{
  "model": "spectrogram enhancement model",
  "dataset": "simulated sounds of rotating machines with and without faults",
  "hop_length": 160,
  "loss": "l1",
  "activation": "silu",
  "channel_attention": "se",
  "blocks_per_level": 2,
  "upsampling": "transposed_conv",
  "optimizer": "adam_atan2",
  "beta1": 0.9,
  "beta2": 0.999,
  "cautious_weight_decay": true,
  "steps": 21700,
  "epochs": 35.6,
  "final_lr_fraction": 0
}
Rows from block 4 of a small spectrogram enhancement model, named by matrix and row number. Each number is 128 + 32 x the weight over its row's rms, rounded and kept within 0 to 255. All counts start at 0. Numbers have three digits each. After the name is the row's rms in percent of the matrix's.
After each channel's rows are labels from the 100 clips, of 14976, where the channel reaches its highest value: "top examples" is what is common among them. Only what is clearly more common there than usual is listed. The data: simulated sounds of rotating machines with and without faults. In brackets: how many of the 100, against the usual share in percent.
# conv: 3x3 conv (model.enc.2.0.conv.weight, 256x256x3x3, each kernel summed), inputs 0-127

conv.187 099:107173178112136089134078143115135187109138177112130070185129149139139090116134145114088148117140122131154157104140104113119136195189109146132178068128136078126117161142074134154148159129059128155164126155152142165113141125099091163121100114117144151111106086184151104107139162194055141179098124078099159154213111227122093153095059083119153077125175153151096116127080133194096140220126
top examples: muffled (low-pass) (79 vs 12.2); compressor (40 vs 12.1); conveyor (40 vs 12.3)

conv.94 103:076115080139142083080175138131168075121130187157118117086111134135210124132096116132175133131041137113110069140161123121128126109090154084133140149143149186141056133117147113054121152121161127129124143126118140173152044094116108149079119126160126136135125065116144124095118161132141075164117133133127132089162110110092176121096149176128090138060105116096112054129135132082168119090117
top examples: thin (high-pass) (96 vs 12.4); pump (39 vs 12.8); conveyor (33 vs 12.3)

conv.63 040:150149170155102169163092116148179161098161169172162091180120122140123133123145130136086102109124175134160134045147126121123186149186126078203165115118135105131120140176107138127098099113094090167196133151130204069109123108137116120075102117099077105150123075192133130128153111169114178052067094116092146168155128136151093140124087059139139113150140150140157160125088140125092069133133
top examples: compressor (92 vs 12.1); muffled (low-pass) (34 vs 12.2)

conv.238 070:114151117160121144108107152160175148140148124159119128093124144134147148106139108115129115126131135068185171067149113100169145156108149101136173137142113084176097118118151069156049178057103129175208185134159176142064087135100105141108096156053140123113086090127127167108122140125098122168125141140146176179154116140122157123131072114146132101094128125125121137090083145144064129137100
top examples: thin (high-pass) (43 vs 12.4); air leak (35 vs 13.8)

conv.186 115:149081183102122075153080118117108163126111184104155120184139135132079082178164119142054133161177129147131109091092124114134129079209130151140107047128111173121165150139111138109144123141162147098083113109148119129130185124117112115153133130152130141108133149190131116122136168194070163139110138040045114155191139093166038116113210057114167195157118085116089141124168076071208137100123
top examples: conveyor (98 vs 12.3); muffled (low-pass) (55 vs 12.2)

conv.53 102:134122148104125074133097101114152161083130213105157088153115121133123072157137139139060127125129113189107097039145130133089143122183111103137123061116140132093140150145095172099201132168112114112106086135127163166164126092150074123116127096161118121135149054185132091104128198198065138127118094063060104169208139142138087145127131102120171140109141142139101105170134095121145103151143
top examples: conveyor (61 vs 12.3); muffled (low-pass) (54 vs 12.2)

conv.31 039:126166121141091130126133132163169144134163115165131104115130156138161138094163130106109088105107122088207180099161111107150161182161139097166198140133155058175127130145119112173061120085075112189235174151142179110062095143081135129113097116044135099101077076197141170108144149137100125140131116128168171151178101168156140136118043100145127081123138145131128114102071124168055109175098
top examples: fan (45 vs 12.5); thin (high-pass) (31 vs 12.4)

conv.177 106:089101100150141087110155165144152088146121149153121157101117140149175140134115088137171116155076161080137110153115119087158135108094164084131148149163103166174088118097179069083069144082173165137144181115148136161118072121096126130096114176129113155120109114126147154103113144108145105160109175136143156103144107084108160094089140165136103140089089078081095087085131114068142131062108
top examples: thin (high-pass) (100 vs 12.4); pump (49 vs 12.8); fan (35 vs 12.5)

conv.32 117:122143133133118123118139108148150139107214146138131106131079073115138125091137203098121120102110130161117121107163169119099136171143054112144108123099166109048113103135120175128170136189111111164151071206119142135145113126107126140117139086128133103121188094147097108114124147151101121144123097124123093127155159184131141220113101111159126102111178153170131114150071139155108120155196
top examples: muffled (low-pass) (90 vs 12.2); pump (32 vs 12.8)

conv.252 130:111116135102135092123136099141119131126180152115120118142089067097137099121122207102122133134117114155126108144135180130120111143150060128125093105088146133035117117120128162115167122195139129136122059182131109145143128132116121136126159100145132128119218121154099118121112153148116118137127120104121080119158168153122125209105140127147136132116159126147109096137111114127148120134222
top examples: muffled (low-pass) (68 vs 12.2)

conv.77 059:161147162130108127153069129123151179111119155119155112141148156141079110144178105141052124127178108109168166030126099106151164137178138129140165075128103083162168158146116115161090182090094126143165152110159179143083149115123063133150098135087137115132086098181134135090143169182057178142117124080086165199179118140168075113157086062119187120150131134137108172115120114146093151157101
top examples: conveyor (66 vs 12.3); muffled (low-pass) (45 vs 12.2); thin (high-pass) (44 vs 12.4)

conv.88 130:107061071124137118109186135150113055170129109127107195068112114124152144132110118121181117166084134104115090191111145106153092096078142107107085171136119187133108103091192108081110123127222153128113133127130083139136092142112153116114152147140129133101148159093121157143103126077181093148150154154159106089087134077116163116113194188144100172102102077104117093108140116055168127018133
top examples: thin (high-pass) (90 vs 12.4); fan (30 vs 12.5)

conv.236 071:180136157140121161149057115124117165129112105116143149154155159111051136137159110133075132133232137117173172077101110101149126133151137153111147105113088094162177133131121106179077159087102142128144149109152141108072211135147108106179131153079146126123088155166116144123129113125111168124127138117107150206106136128163089104174100085117170121169128120133122219107128120145100180149102
top examples: thin (high-pass) (66 vs 12.4); fan (41 vs 12.5)

conv.16 094:161124167103135115179063138122122164132078136108146124170161164168086087184158066148065133153181103105165158076100099125159148109174162155135149085141089117168175149137119105154086152092120144114128156070165156133091178124160078127163102155098130145137081133179143150116136143157099198117113143077090159189150119097162061070163128086111177147175106110109102175104164098116132151129077
top examples: conveyor (88 vs 12.3); thin (high-pass) (40 vs 12.4)

conv.107 162:105064064128149126111205130142136029145128103143108172060112117124174142129096121121178130144054118113103070198136138132144107094064146123114106188134133203132103114105171116066119125132217135124112129129117112133149078122148140121116141140153138130131145123085131144146111110067204092120151140164167109083072126083101176119135198218134095167112103096105133098124140123056179116030132
top examples: fan (40 vs 12.5)

conv.37 160:103069059130139115107198128142141031144133123146114172057109117121176136133108124122175118148055121113108070183135139121142110098078144112120106179132136198129100113109172119055118120132232137125114128131120113139148071120128143125109140135153142128122144119098129143148111126084185088125156140152153112080095127084110172122118193196137092168106105095104126084122140119045177113014133
top examples: fan (40 vs 12.5); thin (high-pass) (35 vs 12.4)

conv.150 076:117107070132119090120190122135175060112157183156145147083093103125161118135134153135124096107040121147080060100158142128105129115125119098141119137133165190088112123131144159040160111173163130125122093161103151143175062090107128114129131105180108088143174061158126103111123171133130099105152106118095097081154130124163155161085155150133090146114121126108117074149117097066161137075162
top examples: compressor (94 vs 12.1); muffled (low-pass) (30 vs 12.2)